config.yaml
crop_scale_min: 1
encoder_fused_qkv: false
encoder_patch_size: [4, 4]
text_encoder_norm: "layernorm"
text_encoder_bias: "all"
beta1: 0.9
epochs: 50.4
Rows from block 10 of the image encoder of a small contrastive image-text model, named by matrix and row number. Rows with one number belong to one neuron. Each number is 500 + 40 x the weight over its row's rms, rounded and kept within 0 to 999. All counts start at 0. Numbers have three digits each. After the name is the row's rms in percent of the matrix's.
After each neuron's rows are labels from the 100 images, of 14848, where the neuron reaches its highest value: "responds to" is what is common among them. Only what is clearly more common there than usual is listed. The data: rendered scenes of coloured solids on a plain floor. In brackets: how many of the 100, against the usual share in percent.
# fc1: MLP up (encoder.blocks.10.mlp.fc1.weight, 640x160), inputs 54-107
# fc2: MLP down (encoder.blocks.10.mlp.fc2.weight, 160x640, transposed), outputs 54-107

fc1.219 108:500500570571577500500500513500486500478500433415541462509536500574560474500469500500500500500559507500550500477454500466606477458479500494425520500470500360554500
fc2.219 093:500500500563500510500500509508500500500446500499522495500500500541528500480500348586428545542521500485477500500546507542564511564500487500500500494500500514500457
responds to: orange object (92 vs 22.1); count: five (43 vs 20.3); count: four (40 vs 19.8); capsule (32 vs 12.1)

fc1.388 046:568434586473542581524471500504512531582553589500500446500500500477521483500527500489556544517500555500536500500491524500500500500500483500567476513500500464474586
fc2.388 027:500500500500500443500500493572500500500535414542500445500500548500500451500500500481414555384500500500487500500500500438502500500458500500500500503500500503500500
responds to: cylinder (38 vs 12.4)

fc1.597 120:552640527500540518500512500456478500547500472468500500500500500500548500487500574500539500514500500495512500494500497500500582500445500470500566403500486506500560
fc2.597 128:478469447444500500499462618500547500500500500454500561512505500542492443500469500501505458512500565500500581454441500500500500500500500500500500500537500500579442
responds to: brown object (96 vs 22.4); its colour: brown (57 vs 8.4); cube frame (33 vs 11.6)

fc1.84 089:566500570500500500500500500500500578573500463500500520461500500523500491468443500500500428572549487500500381486453507500536571500500500500467541500471363500500500
fc2.84 080:500458497476471509500517494500559500396500468530540543502509500500522469483500500503517500402500528500500500472503461599500500503493404464528449508469545500574425
responds to: cone (39 vs 12.2)

fc1.310 101:480500533500433481500500500500500500500500480496504534500500473500494500500500500500519363500500470500480500500500500500500515501500500560500500500457500500500500
fc2.310 112:507509509396500500500616487500504423478500345500508500463500458463475500500500500553462500463456500526532437446544428500473514431486500420500541504492500436537555
responds to: grey object (46 vs 22.7); its colour: grey (26 vs 8.3)

fc1.263 143:505500500500546512516500507615378554485500500500427500491469529548540500554453476477500500514500500373500519512540558460519499500510544561500545494507369532500533
fc2.263 179:500506500420485505524498500475443455500483469594500581528500453500504553450458436605489527475500500500488500455529428500466498422488472500452540474500514500527500
responds to: count: one (82 vs 19.6); disc (59 vs 12); largest object: disc (55 vs 5.1)

fc1.534 125:497564453427463500500500500558500500500503460500500500479500494500466500500500500500500442500426477435528500500500453517500500500500487500500509500500500566561549
fc2.534 153:518485500539500397564500500500500406500575500468428500552461475500500578500500500500523500526500500466500500514500500539562506500497500546500500500500500500553629
responds to: green object (87 vs 22.8); chain link (29 vs 11.4)

fc1.463 106:500500500500582537500500462500472526500500481502500500510441544500558500500500500500500424500539500500548457500431500474480641614500613446500522490478440500500595
fc2.463 090:500500449409474500471471545500500636507500500529500500500500500500500500500413500547500500500500552423500542500500527368480500429500428500604580489500500500500500
responds to: brown object (86 vs 22.4); its colour: brown (55 vs 8.4); cube frame (34 vs 11.6)

fc1.631 091:510500500500524575500510555500425414451500500501500500583578500500545542425500500535521500485534448500500500500451500500543451418500667500482486500436520463500500
fc2.631 071:521500490515500500500478555490530326500399463500500500500532500534500443500500366500500524500500516500500500500500458500421488500500510500499510500500500500599500
responds to: chain link (50 vs 11.4); red object (49 vs 22.8)

fc1.540 149:500500523500516474499500464571385500500465456500434503475400575482500500501512508446543500434508500500460500500500508500488474500502500605453586500540419455500500
fc2.540 193:484500500500519500500500443545499566500374500539500483439500500462474430500404398511500519500522462462477552500595482603561475478500449603415505500501498500615500
responds to: disc (35 vs 12); its colour: pink (26 vs 8.1)

fc1.474 112:463591498500484520390500500590492500509499500545500500500498500464500500458500570500448500500475500500550500500416464450457475500516551500466463425500500500500500
fc2.474 105:500500426413459430500500500461554555482531500500508500500500503468500571540500500500500500500488426500464500543500503490500500565500361547500500500500426509465449
responds to: grey object (60 vs 22.7); pink object (53 vs 22); teal object (48 vs 22.2); its colour: grey (30 vs 8.3)

fc1.44 113:500513564500548456500550433500430526638557500411431425459399500580500500500456523464500492500500500445500500500500513500500596500500500500500491548542432500500485
fc2.44 140:500500514389500581500500500500500500500377500587566606500500446462548475529500500538500500500530487500450442466514500479500501517494500460553531514552488500500447
responds to: purple object (97 vs 22.8); its colour: purple (64 vs 8.6)

fc1.277 093:500500500376500500500509500567533487461500419514500537560515500500456500500500629500500500500410500500500605406491472520500500421421469500551506388510500564500500
fc2.277 106:500451500554496500565500546407500597539489533500500493500520476467500500546379427569500500516517500500513462518510471472530500410522548573429500500446500356501468
responds to: count: five (69 vs 20.3); grey object (59 vs 22.7); teal object (49 vs 22.2); red object (47 vs 22.8)

fc1.394 103:526500500500500500465500368579457557500541494500464498500500500561595500541500500398494500500500429500500500550500551500500500500529559500517500500500500556500500
fc2.394 057:500500476500554500482500634496500500601500422500500500478500500500500500418500494550542403500467500500567420500500357500500500560500500500541551500500500500500500
responds to: teal object (90 vs 22.2); its colour: teal (52 vs 8.1)

fc1.533 098:435500465500500465500498500500500448500588427522528454500569500462500500500437500530500500500490452500500500500500500500504500487475500500500589500496483500525515
fc2.533 062:500500595632500472516500500500500500417459500387458500500589538566489529500364500500426573557495500500500540500511494500500500676517418500512500464500500540500500
responds to: teal object (55 vs 22.2); green object (54 vs 22.8); count: five (45 vs 20.3); spring (34 vs 11.8)

fc1.481 124:416500422500505502500500500500526553468500460551527500500500500500444500500474516500591388546418463500500500500457491551490500476500500500527532500500387427543505
fc2.481 152:500504500500500487500637539466513500433433409500530514506500499500439582483522598500500432476448500500482441500500385500500500500454446500500526500500544500500444
responds to: grey object (58 vs 22.7); red object (55 vs 22.8)

fc1.360 105:500500500442500453500500558500451480471500404500476489500517500500477541500531500500462466500446500500500553530500484414500522421500515500497500500541500439579559
fc2.360 103:438500500497498428500492500500446500509539500471535395499499533500500500452384500488522603500544480500541532536570447500538477500568441561427500516500465500500476
responds to: grey object (61 vs 22.7); red object (47 vs 22.8); its colour: grey (26 vs 8.3)

fc1.387 131:500500506455569500500546443578500500500500473424500500500500535500569467500458528500500500500500609500526589500431550484500586500500500500592500547614500500398493
fc2.387 194:595429500491489500404599492500500500515449500500502500441500500412500428500500500512441478516455500500456500500499399419620520500500500465500500500500500561469417
responds to: cube (36 vs 12); hexagonal prism (33 vs 12)

fc1.588 012:500409500498628500482500399500500516467500500500500480636500500468500497500538405436500500500500512550500572526500500500500484410500502422518500552473500533452531
fc2.588 008:500500500553500500500500519462500500500500425500500546500500500500500507500464500500516500500597500618500441494500500473412567500436532606476500494370500500537534
responds to: red object (46 vs 22.8); cube frame (36 vs 11.6)

fc1.154 012:470500500500500500500537458558500500500500481500577544564502500510519352500435500500512483500498523500500500617513521500461500500655500500500465500452495500500500
fc2.154 008:500500500500451500500523500500512500500493500500500518564634500500500495500533500483475477430500500578469500500500500500475500516500488500500500534500500500500500
responds to: green object (51 vs 22.8); its colour: green (26 vs 8.4)

fc1.401 010:500500500500608500500515500470500500513500619585416566500500443459542470405414500465500500563500418511500500500500489503508524500500500500449510500581505500500471
fc2.401 008:500438417419527461500522500504465500477500500500500500500575337547485500480541500500500500500500500429588500500500504509500436500430483500500500500500500500500500
responds to: its colour: yellow (29 vs 8.5)

fc1.620 010:500554516489390500500500500500500470599500489500446500485392572500419460402500500500500500528492580500446455500547500500500512508500614500500500500458500450500479
fc2.620 009:500500500517533500500500500495437500500500520500500520500500405502500500500510500500500500500500399500523500500500500500500500500500500500500500405500500500469501
responds to: white object (47 vs 22.4)

fc1.480 123:500574510500500468500484500630500528500506500500500516500452502500500494500410514441490447626500500500500478520413500500521500500620500500517500500500500442489520
fc2.480 095:477459505375506500515500500500500500510500386650478500504500500500500468516500500548500431500500500519500500500586500500419462417433483500524488515516571594500467
responds to: black object (48 vs 22.2); pink object (47 vs 22); cone (36 vs 12.2); its colour: black (31 vs 8.6)

fc1.447 041:508500528407563500500532475497484508500500500553438500500524500500455500423433500484558500500500395562468500559500500500500500505489527500490473500500481477411468
fc2.447 023:500500500515500500500500500500500436395509500542500500500500500492500500500500474500500623518632500404500500576500500420374466460484500433547500477500500506500500
responds to: light from the right (65 vs 25.4); green object (52 vs 22.8)

fc1.621 095:500500500464544523500593500500500500500500500500457486492500487597500500585434500500500499571376500478539495500500500500560550500500500588586500500500504500500531
fc2.621 057:500500527500479541439502646500471500500599500473471500500500428425455540421500500451611500500442500523551500466500500500484500500477500491500607526500500460500500
responds to: red object (57 vs 22.8); its colour: red (33 vs 8.1); disc (32 vs 12)

fc1.144 007:500500448459500500454500500500549500500500500500500512389500490512500391468481500500500500500441500500450514537500500662500500500500538500500500546500462500500497
fc2.144 008:500500500522510539500500500500500500500500500500443500500500500460463488500500500500500500500500500500500573528503498500405564500553500500552500447500500500500545
responds to: white object (47 vs 22.4)

fc1.616 129:509592454492515500500429500500500500511500558500500500500500435500452602500469556422500437564410433480488480535500488500404500473500500567500500500567500500500492
fc2.616 134:500454506500548452464590473505500454500460444500504500566492529553500528415500420575505509500508500500494482500502482514613500614500500500460469480460500451540440
responds to: green object (99 vs 22.8); teal object (54 vs 22.2); count: five (47 vs 20.3); its colour: green (34 vs 8.4)

fc1.234 100:500500498471500435500500539500386523500500509543444500439500398500454500473449511527470500669464500460500512576500500531519520500527500590500472500459500509505508
fc2.234 073:500500487500500655500491500500490500500489500500500554522537485478500500500547500500500432500487500501565446441500500500500491500486525500500500487500500500500500
responds to: white object (46 vs 22.4); its colour: white (30 vs 8.2)

fc1.405 012:500588500594557501543581500500500526462500502550481500500481451457503500500511500500500442456500500479429401478473455511458500500496500495500500496500490482500524
fc2.405 009:500474456440426500577500427498500500517500500454500500569563500500477500431510500568500485533465500500527500542469500500500456495500500500500487437500500500500500
responds to: black object (51 vs 22.2); its colour: black (28 vs 8.6)

fc1.20 143:503500500463511500500500468500484500500500500439390489569500500585586434500500493424500500500494500504512500496475547500500500454502526500500550500586500500532500
fc2.20 195:553472509440500500465440500466500479500500500562500500441461482484500443526523407555508526534500500522460500500591461436578500500496500510455500528500571532443500
responds to: pink object (69 vs 22); its colour: pink (53 vs 8.1); count: one (41 vs 19.6); disc (30 vs 12)

fc1.529 134:520500565408500500500523584509557500500500500500452500500500500500500500500450500500500409500500549500634500458502500500500500498500500510583484500547500500500500
fc2.529 130:500383500500500500500500399500543500500500503500500514448500546500500533532500500539500500500500453500438468588555600500436500571500500500500337523544500500404444
responds to: pink object (65 vs 22); red object (53 vs 22.8); teal object (49 vs 22.2); cylinder (32 vs 12.4)

fc1.526 131:549573445500500500476501573529500518499500468540500500500500475533500500500450500497500500500445500439500603500500569416540471500500500500500500404544457496556537
fc2.526 124:500478502560500500500450490500468500480500500500490500500449500497500498513536500520500569528599500451492423515500500563500505398500399471500502500500500500493500
responds to: count: five (54 vs 20.3); brown object (53 vs 22.4); hexagonal prism (38 vs 12); sphere (32 vs 11.7)

fc1.356 140:500500500410500515500500500500447542500480556535445500500500386500490500513500540459500446500500500490544500500500544388451500392458500494543500500553500538466500
fc2.356 155:500500429432449562476480500500538508570500500528464546500514467421495424542564517461451424500500500500512548386500503429447500500457500500619501507573515576442478
responds to: yellow object (100 vs 22.3); its colour: yellow (56 vs 8.5)

fc1.55 136:500605414500546500558508477495500508500500500500500500500500538500485500405500513483463493500474509507500500500468500500500500500509506500500654508500500500559500
fc2.55 188:514500596500500524500500500500525500459474494426538546491500500503555506575498500496500500500636495459488531521532500500500519493523500500525418500542500500500500
responds to: blue object (79 vs 22.3); its colour: blue (33 vs 8.6); its colour: black (25 vs 8.6)

fc1.495 110:500500602509500472510512449601424500575464482500418500501357500515500500522423571500500500474494500500500415448564476478559587486500510465500570500500500464500500
fc2.495 148:444500500431500568464465500544487500490466575500500500500474500454500423622500455406524500384462500500500500500482559500462482546495500434500540500500500587500500
responds to: white object (55 vs 22.4); count: two (41 vs 20.1); its colour: white (37 vs 8.2)

fc1.610 106:537539500500494500396581500532523500500500500500455531496462443453549468478500524498521523555492500500565500433409500500500500482500539500500500433559476537584500
fc2.610 104:558456460500500448516453499469560467500500595425506436531541480523515598500503501428435500499536497547473483550480500500500505544500500444497467500495500406411474
responds to: teal object (76 vs 22.2); green object (51 vs 22.8); its colour: teal (44 vs 8.1)

fc1.584 117:468541500500616469500500366499385500558500500500500517500381484500534500395500500427502500500500500434500424500500545500500541500500500530517500536538500485452500
fc2.584 154:533500500500533500566500567568404527492493521500454445500500500494492500479407551566524500500500500446500506509500500387500500398500524562500554500500480517586500
responds to: blue object (59 vs 22.3); count: one (46 vs 19.6); cube frame (43 vs 11.6); its colour: blue (41 vs 8.6)

fc1.288 109:599500500500538521500522419500500500500500523507393460500500500500500500500614500500506445532500573500500500500500500440483543500519562500578552500500459552496500
fc2.288 108:518500547500500500505500584553513522500500500390442500500500517462393500551533524500500465423427553500473423500414457445500500438500453500500500500500522500575445
responds to: cube (32 vs 12)

fc1.47 095:500500500500602467500500441500500500500477500457441500500500577500500500435454632500500500572500500496500482507420500539500559557480500500500500500500500475500541
fc2.47 068:500500573500500500500500401500500500500500500474500500500409527500500500500500500500500500446528500443453394495362544500500500455500528500577584500500518642500388
responds to: disc (32 vs 12)

fc1.509 106:596562500500500465500500500500444500500500467485500500500500500469500632500508546500438451522500493500544500525449478500442492500500540500498541500500510439435500
fc2.509 073:500500560500500520444544500512500534572500500500498470500500500500500379409431500540530478500489500496511522507539500500542483500556500500437500500486478500500500
responds to: grey object (57 vs 22.7); its colour: grey (29 vs 8.3); its colour: black (27 vs 8.6)

fc1.21 091:500500500540500430500534500500500508565500472500390500459500500500500500500466500500443415592546500395500500500376500446500593500510500485509500500476438500483555
fc2.21 077:500500500540508501500483415531561506470500500586451554528500500500500500468493500640500500441500466500500500420536385540588500495463500500500500495469569527549500
responds to: black object (51 vs 22.2); its colour: black (30 vs 8.6)

fc1.163 098:500500482522616546500489458500500500521500500500500603500421419500537579500500500500563500500508570463500500482467467501500529405500503500594580500500487500450583
fc2.163 090:500500500500418500423463500444563500420502461579522500585523494500500523455500500500415524500500491457479500500500453523500457500500500500500464500540500500500540
responds to: black object (54 vs 22.2); blue object (47 vs 22.3); its colour: black (33 vs 8.6)

fc1.48 085:500481500500500445500500500507424463454444474428518500500506500500521632500502576500500394606500446500500383500463500494500500500500554500463500500500500439500500
fc2.48 041:575535511500500520500500500500506500500592481457500498500449500500560458395480573500500546433500500500452623500500500500560512438500500494509500500500474500500534
responds to: its colour: yellow (25 vs 8.5)

fc1.638 011:462500500500518500500543500530548418500534440533500514500500599500589500509500500498412500430343500500476500469424500459500525500529547500500539500462549500451500
fc2.638 009:430500500500500500500500500500631500456500500500500515500500500450500500500500500500500500500500434440483500541500500500500500514498426458490500500500558429500513
responds to: its colour: yellow (26 vs 8.5)

fc1.50 106:500500500385625412473500541500500500500500441481500500505500500515500500416500548500535400513494500485500500500483588551460524500500426500500622553500500482403493
fc2.50 092:500500565500500500468500397500500587480500486500514500500500500432436500500550500500500592429500500545500499561500500500500451500500500500526500498500500500511421
responds to: its colour: blue (25 vs 8.6)

fc1.500 098:471500550395568429500514578500493500480500500499548569495417500500500500500440500528500500573569463316501500500500557500465544500500478532512479474496442498500549
fc2.500 082:500500462500541507500463500500497617504588500500521500500500518500500576403528500434400500503500439615500412474460500500491500548500500473500517500500500456500420
responds to: pink object (89 vs 22); purple object (89 vs 22.8); its colour: pink (34 vs 8.1); its colour: purple (29 vs 8.6)

fc1.316 136:544500500583524447500514500500510500500550460461500500602500500500500462401500618500522439475559524500585392464470585500500500500431528443510425430500541478500500
fc2.316 164:500487494488428500509442500500479500500475500500534500500473483500500489500500500500487674500500469592384500500651406493558500452512504500437500500500552476500500
responds to: chain link (54 vs 11.4); twisted bar (34 vs 11.5); largest object: chain link (27 vs 1.9)

fc1.416 095:500500567504575463500549500514312502585500525500452500465500552500531500500500500468500500506500451475524500531448544476480574522500557500477562500480422500500500
fc2.416 099:486500449484473485509500468451532500485431510561541607575500474500477500463431485620477538490500462500500500425519430500584488499456500494500500494516500455489500
responds to: count: one (100 vs 19.6); its colour: white (28 vs 8.2)

fc1.411 124:500475569537500500396500500467500500500500500475500500500500465500500500546546526500500483500556500352500546571500500422500500500500500480484500421500500500500500
fc2.411 177:500500381447500500559500500500500494460535541500500500516471521500500500429500496500500557457480500598460438500500548500500485500490526460516500527477500539452500
responds to: purple object (97 vs 22.8); its colour: purple (49 vs 8.6)

fc1.554 097:443548453500500487500500444553465500443532500500500526500500532437424500500474500500522461500472461489500444502468500500476546421500500581498500500500500506500561
fc2.554 072:618470500550534470429562528500576500478500500500500533473500485512511558519500500500500468500500510500562500557500500500500500595504420500511499500521434500500380
responds to: teal object (68 vs 22.2); red object (46 vs 22.8); cone (38 vs 12.2)

fc1.613 124:458545468500500500449500503588473528619484449578466500484500461500500500465500514500500452496493482500500500486500500408500500515451500575500430500556526552459500
fc2.613 129:500500480500500576500500412468529500527500464579500601500500500413529500535588480500427500500496442508413500500500500500500487558500534500500500466500571500511500
responds to: white object (65 vs 22.4); pink object (57 vs 22); yellow object (50 vs 22.3); its colour: white (28 vs 8.2)

fc1.418 085:473500528500548509441575565500500500580500435490421521500461460443586438470438541500500500528486500500500500459500470500568500473500463534551500529500500505500500
fc2.418 083:500500500500500500511451500412525500531486529500500461508563529500557500500575500469500500500557500504452554505460659502436484542471481463550437514529500458476500
responds to: orange object (61 vs 22.1); green object (46 vs 22.8); cylinder (31 vs 12.4)

fc1.466 130:518500500500500528500500500531469464500500408550493600594474500500519500500500616500531500500500509500500500500500500500515572500408500586557477434574500603520529
fc2.466 139:482500500577500564550626382573500604462431557432500612480459548481531500500500500445489441500500500588458426500405499500500500500523547523500500500515537500500500
responds to: pink object (68 vs 22); green object (57 vs 22.8); count: five (52 vs 20.3)

fc1.222 102:500472500500500513500500468565433457500479493465500578479432530500500492460432500567500512539486500462500463467447509500500500500473500473517587500451418500499500
fc2.222 075:500480500500505503500592453500500500469500500500500413500500500533516500500500500466640500500500500500462500500483500497500471500500421544500500500500500639500468
responds to: light from behind the scene (58 vs 25.3); white object (51 vs 22.4); disc (33 vs 12)

fc1.178 104:500635500507500500440548472490500500465500500500464499459376500454491500423500531500482520500460550488554516500411500500500500468525602500500500439500500500544559
fc2.178 107:545432523558500500500432500524504433456500546484459461484520500500497571540566517471498500440500500540523473548496500509458469524497500457492402504500494500441500
responds to: teal object (100 vs 22.2); black object (49 vs 22.2); its colour: teal (42 vs 8.1)

fc1.596 106:500500533500500500481500490500340579597501500500468465462500500500545500500500500500500447507500455500500477500411500459494578500500500529504544522500500500443486
fc2.596 090:500451438500500500500554490445500478500475500555548602500475500454500570500399464589480530500500485537475500500500500500500500485444487500482500489500500500549495
responds to: count: one (96 vs 19.6); its colour: white (34 vs 8.2)

fc1.168 010:466401500429500500500500572500454498500500552500500500500500500467533500500488498500500515500500535500500500500398453518515500500536500452398468500587499482467537
fc2.168 008:566500500500560561500485500439500549500500458495500419500569459500441500422435500497484500498500546500500458563500549500500558500485500576544500468449500539536393
responds to: its colour: orange (25 vs 8.3)

fc1.223 158:544500500497497500369502503485549603500500441500536500500536465474491500500500518492500497500521500500607455519426561445500500438536539488515500495500507445534581
fc2.223 153:500518500500479527500500500500500500556500500500500470505447503612606450519500488500500525500617514468500595511499634507500511500500471435481500500500500500500500
responds to: brown object (82 vs 22.4); twisted bar (31 vs 11.5); its colour: brown (30 vs 8.4)

fc1.506 014:563500500487500500500409448500438500500500522500520497500500500500450500500496500500500500521500500546500610617464543500500500500548500455500542418537500538500556
fc2.506 010:486505500500531500500500500500500500500500500500438500624500568500413500500496475500500554500500500350505507500553465500500500500500500500500500478500500473500334
responds to: pink object (51 vs 22); its colour: pink (27 vs 8.1)

fc1.294 132:481500509513577500358586500500500551500461458423500500478500500437500500514500528500500500500558500500579435539500526426517538500500599500500602500464418500500500
fc2.294 125:500557489500538444500619444500506500500500500531500500500558500414500500386500500500500422500500466500447418500500479500500500500476500534470500500500500568474504
responds to: cylinder (47 vs 12.4); largest object: cylinder (27 vs 4.1)

fc1.548 110:500500500478584563500500500500500605500500470541524484500500490557514511500500500482500500540500546445598407532473535469500501500500500506500500443500500425500576
fc2.548 077:500500540590500500500479577500500500606500537416500480511447500575552459442500500529500537539518500508481659500506556509539500570512401449500500485421479500478541
responds to: brown object (76 vs 22.4); chain link (37 vs 11.4); its colour: brown (37 vs 8.4)

fc1.28 112:500500500470500500500500500500500500500500481494465500527500462500445563500500500500500428541500492396500536500380460424500536500500500500500563500500426500500502
fc2.28 112:432441500500500500500552545556500419483557492500527500524473493500550500392487507500500500500479500500494500500500451500527496500500590541500593500500523507500490
responds to: light from behind the scene (62 vs 25.3); green object (54 vs 22.8)

fc1.33 010:500500500500500500500500479485429500500500411435500422546500500500528483359500500479500500466500500521548465500500500500597595543506500500549500518500500500500450
fc2.33 007:500500500500500500500511500474500500500500500500649489443500424500500500463500503500500500444500500500500500500500500500455468500430500500500522500500500500500434
responds to: light from behind the camera (55 vs 24.9); yellow object (53 vs 22.3); pink object (48 vs 22); its colour: yellow (27 vs 8.5)

fc1.249 018:500500500577500500500500463500439500444500500379500568473500330500500572500500500500500500528524500522518500500500500500500500500552475500588500487500606475500500
fc2.249 015:500522500500509380500500500500500500500500549546500500500500560500407500500500500500530500451500500418425500500500500468500500500500500500493471419500500500500492
responds to: light from behind the camera (50 vs 24.9)

fc1.427 086:500500524500553464500581566524493554509500500472548525500500500500500451500437500517500500600500476500471525500497436433498500481500401527500632554478500402537486
fc2.427 073:500564478542500500519516503444554439488500500500500601601522500486499568483566517500513413500500500535459500403500500500500524500399500499500500479500585500500500
responds to: orange object (58 vs 22.1)

fc1.483 090:500500500407500500500432410550500444422500380500470516515500494539509500500500556476588544495482500500500516500500500500500500528508432509500531500636500500500500
fc2.483 060:652510522573500473559500489500500500459500500419468493539488500500510500500441473500500500517500502387500491468519436500500540496519561500500510500430500598604500
responds to: green object (59 vs 22.8); count: five (52 vs 20.3); cog (35 vs 11.8); cube frame (29 vs 11.6)

fc1.423 124:532500562534571482500542453538403500500500450500423456500500500527493624450500578403500462447500500500500400500500482500474517534500544486558519500534467500500500
fc2.423 076:500500500500500500480500553500461617500500500521500552500490500500500500500500500510500500500450500500500500554403500500433500405500500374497475500500500500500485
responds to: spring (61 vs 11.8); red object (54 vs 22.8); largest object: spring (42 vs 4.3); its colour: red (27 vs 8.1)

fc1.368 058:386537478492500564500500555545466500500409500500500500500500500500500500464428500518500509500500500500573500528500535500500500569459554500500523527422395500429500
fc2.368 034:635500500500502500500430500500500500500500439500500500474524507480444464500555500408500500476524521500500500500500477500532500487540553506587460500612500570508568
responds to: light from behind the scene (61 vs 25.3)

fc1.38 112:500500535550500457500540500500363512565500536419462500450493500500539500540503500461500500516500455473533408533500527484490597519533500580500562538479415443500500
fc2.38 122:478465436498472500522521476447544504500401500563536602582516500500439528489434474612467500500525460514503482439492438500574488492500485481500474486508512465486500
responds to: count: one (100 vs 19.6); its colour: black (40 vs 8.6)

fc1.257 094:537477500423500569500500500514475500500500500500533500478508500500453500494500500511493500500444500500544537538577505500500500438500644500500500500503500504612604
fc2.257 085:434522477461500504577500500500376513500500447500436430500500562500500500500500452512481588457470500465488474500549528553453500452500388500479500500500564410500500
responds to: disc (50 vs 12); count: one (41 vs 19.6); largest object: disc (36 vs 5.1)

fc1.13 112:674486480568552500500565468562530536500486389500493517500582500500500496448387500500500500500500475500500500509500500455500520464459500597527500500500534500484570
fc2.13 064:500500497497500481500447462500500500500448554500500500500592500461500430475563491500500500531500500500486500385563507500500500463500500500500500515500500500500500
responds to: cone (29 vs 12.2)

fc1.4 126:453531500500520500500500504500500500490500500396552533500374484500520500500500500463500500442476560496529420494461547401435521500500500500507552500481500500500475
fc2.4 107:500500555502463500494494545623569505425553493500404518543500500444500500435471500500592410393448550500500500500468500500500501395501540500516489500500500588500500
responds to: spring (58 vs 11.8); count: one (58 vs 19.6); largest object: spring (44 vs 4.3); its colour: yellow (31 vs 8.5)

fc1.123 109:411490605465500500500500557500489500500509500486500471545500500507500500472500500462500500444464500500563500500411500421460500437453432494500586500500500500531441
fc2.123 074:500516500656393500500500503526500500500528500451475621606626472467537500500500500500490500477477503546525500500500500500500500500502500500500423500481500564482500
responds to: spring (56 vs 11.8); largest object: spring (39 vs 4.3)

fc1.36 116:440500523500500540500568532477500536554429546500501564500500500436500500525472500478500500522500500500500500467500482549524445500500463500509563500468500500500544
fc2.36 130:527500372500503500500451421500500500499500550526472488500500500500528500500479576500500441500500500579500500500424612496443500513502529424500399500500500471455417
responds to: yellow object (74 vs 22.3); its colour: yellow (33 vs 8.5)

fc1.230 134:472500447477478505500500485500447549517509522445500503500534431500500558500500500500530410500493498474500422500438500500490567500500701539475547496462360500500520
fc2.230 157:488500448330453500474597500512548537456467500500456500500500425461486500437500500500500500491500527484510500500529491500476500388500583499500500500500500413579500
responds to: chain link (33 vs 11.4)

fc1.331 119:529517500500465500413480500500500500629544471500500500500500500500469472500493459500500415500500508485555500473500408429559500500568500500500500509513460500511556
fc2.331 124:492500500504500500572500500500500440568523491544500500486512500520531499500525500500500430500425456500521590500500500437500500500500531500500535481500493501500611
responds to: black object (67 vs 22.2); purple object (59 vs 22.8)

fc1.197 100:444419445544622500483500389496500500497559500500560585500455500500564471570500500498595500500488541500500462517481580475430500500500479500531500470500500420505626
fc2.197 090:500500500458500500409500500500500500500500519500556500528500516499500500546500500490500545412500500500500416538520595500466500500572435484519317500418500548500465
responds to: brown object (80 vs 22.4); purple object (59 vs 22.8); its colour: brown (31 vs 8.4)

fc1.173 010:509500442428500500488500500500549500500500503500496524385521530522478500500486500500500555500500500514556500502500500500465500500566500550586516475547500529466472
fc2.173 007:500500500500500526472500500500474500520500559500500549564500500500500500526500493500543500500500491500500493468500467471548423500500494391500482417500500482500364
responds to: light from behind the scene (68 vs 25.3)

fc1.556 011:581500516469545500500500500500448500500501500500500457575544500500559554548500500590500471500518375561500500500458531316500500504473500500507546500554500500500475
fc2.556 007:500500430500500500500511576500500548513438500455500500500500386607473500500500500500500500500500628500500476577500509467581500552500500500500500570441451454500500
responds to: teal object (66 vs 22.2); green object (61 vs 22.8); its colour: teal (36 vs 8.1)

fc1.232 109:500578500500500500503500500500424579500474500455500543537500561378535500509469500490500554489500500500500580500500499500538500500500500500527626500473354478500559
fc2.232 094:500500500443494589500500470500500500500579497511500473500500500500500500443518519500500541500515556500500500465500598500500500500506396500500500500500460500500500
responds to: cog (38 vs 11.8); its colour: blue (25 vs 8.6)

fc1.497 134:431500500500500567500500501544471477500518500500500531500357489579627500474470500500500500500447500533500548500533500511500500437500483557500556543511456500509549
fc2.497 156:574500534500516480517500500500500505500494538523531500500642530500500415500500500500500500500470500500517532550586481509500498500500481559500399500500613500510500
responds to: cog (46 vs 11.8); count: one (46 vs 19.6); largest object: cog (36 vs 5.8)

fc1.436 123:500469511447603500500500500500500497517550500455446500482460447549500500499500500500562434472500575500500500500433504500500566500516446501500569500524531469429500
fc2.436 091:504549526500500500500490500500500500567500510500500500500500494500489618500500487500410500396440500500458500500491412500516481421500500500500475507500502500474403
responds to: grey object (63 vs 22.7); blue object (56 vs 22.3); its colour: grey (31 vs 8.3)

fc1.49 093:500586541535500500502500500500417500609500528457500493500501500500595500500561485432500448494578500490500500496400557500504643500500500473500500536502500500470500
fc2.49 106:500500415455437467500487572465536500436445500500558500500440457500439508500434500530524500500460535500463500500500500423591484477500418500500497496559504410500413
responds to: brown object (70 vs 22.4); its colour: brown (44 vs 8.4)

fc1.437 012:500456500500500514500494525488500466467399500500493470459493437500500465352500508485489500500500500494500428500500488500401628495500500467500502500500440452562478
fc2.437 008:579467500500500500500500510445471500481551500500500500392500485500560500500538500500524537500500564464500500500462490500500570500500500527534500422500500500500500
responds to: blue object (49 vs 22.3)

fc1.446 091:500504460500586500500474552500500500476500500466513537500500500500461500509500536483500500502500496424459590518500489500500500427421445500500522500500489516476500
fc2.446 079:500500500478403531500500500465556500500482505500500500500547551539500500451500500500500562464535500500487455500411440455500500552530500500501500500446526454500500
responds to: white object (49 vs 22.4)

fc1.81 085:577500519468545490516457537500447523500578428469500458455500508500477500483500500500557500500529522359540500522500494500500576500472500487518500542500500500500571
fc2.81 047:500572573500510500497500500554500509532500500500488416586435500464484500500500527500354590503500439500500500500500500500489500500497473504500593500500500500490507
responds to: black object (66 vs 22.2); pink object (47 vs 22); its colour: black (31 vs 8.6)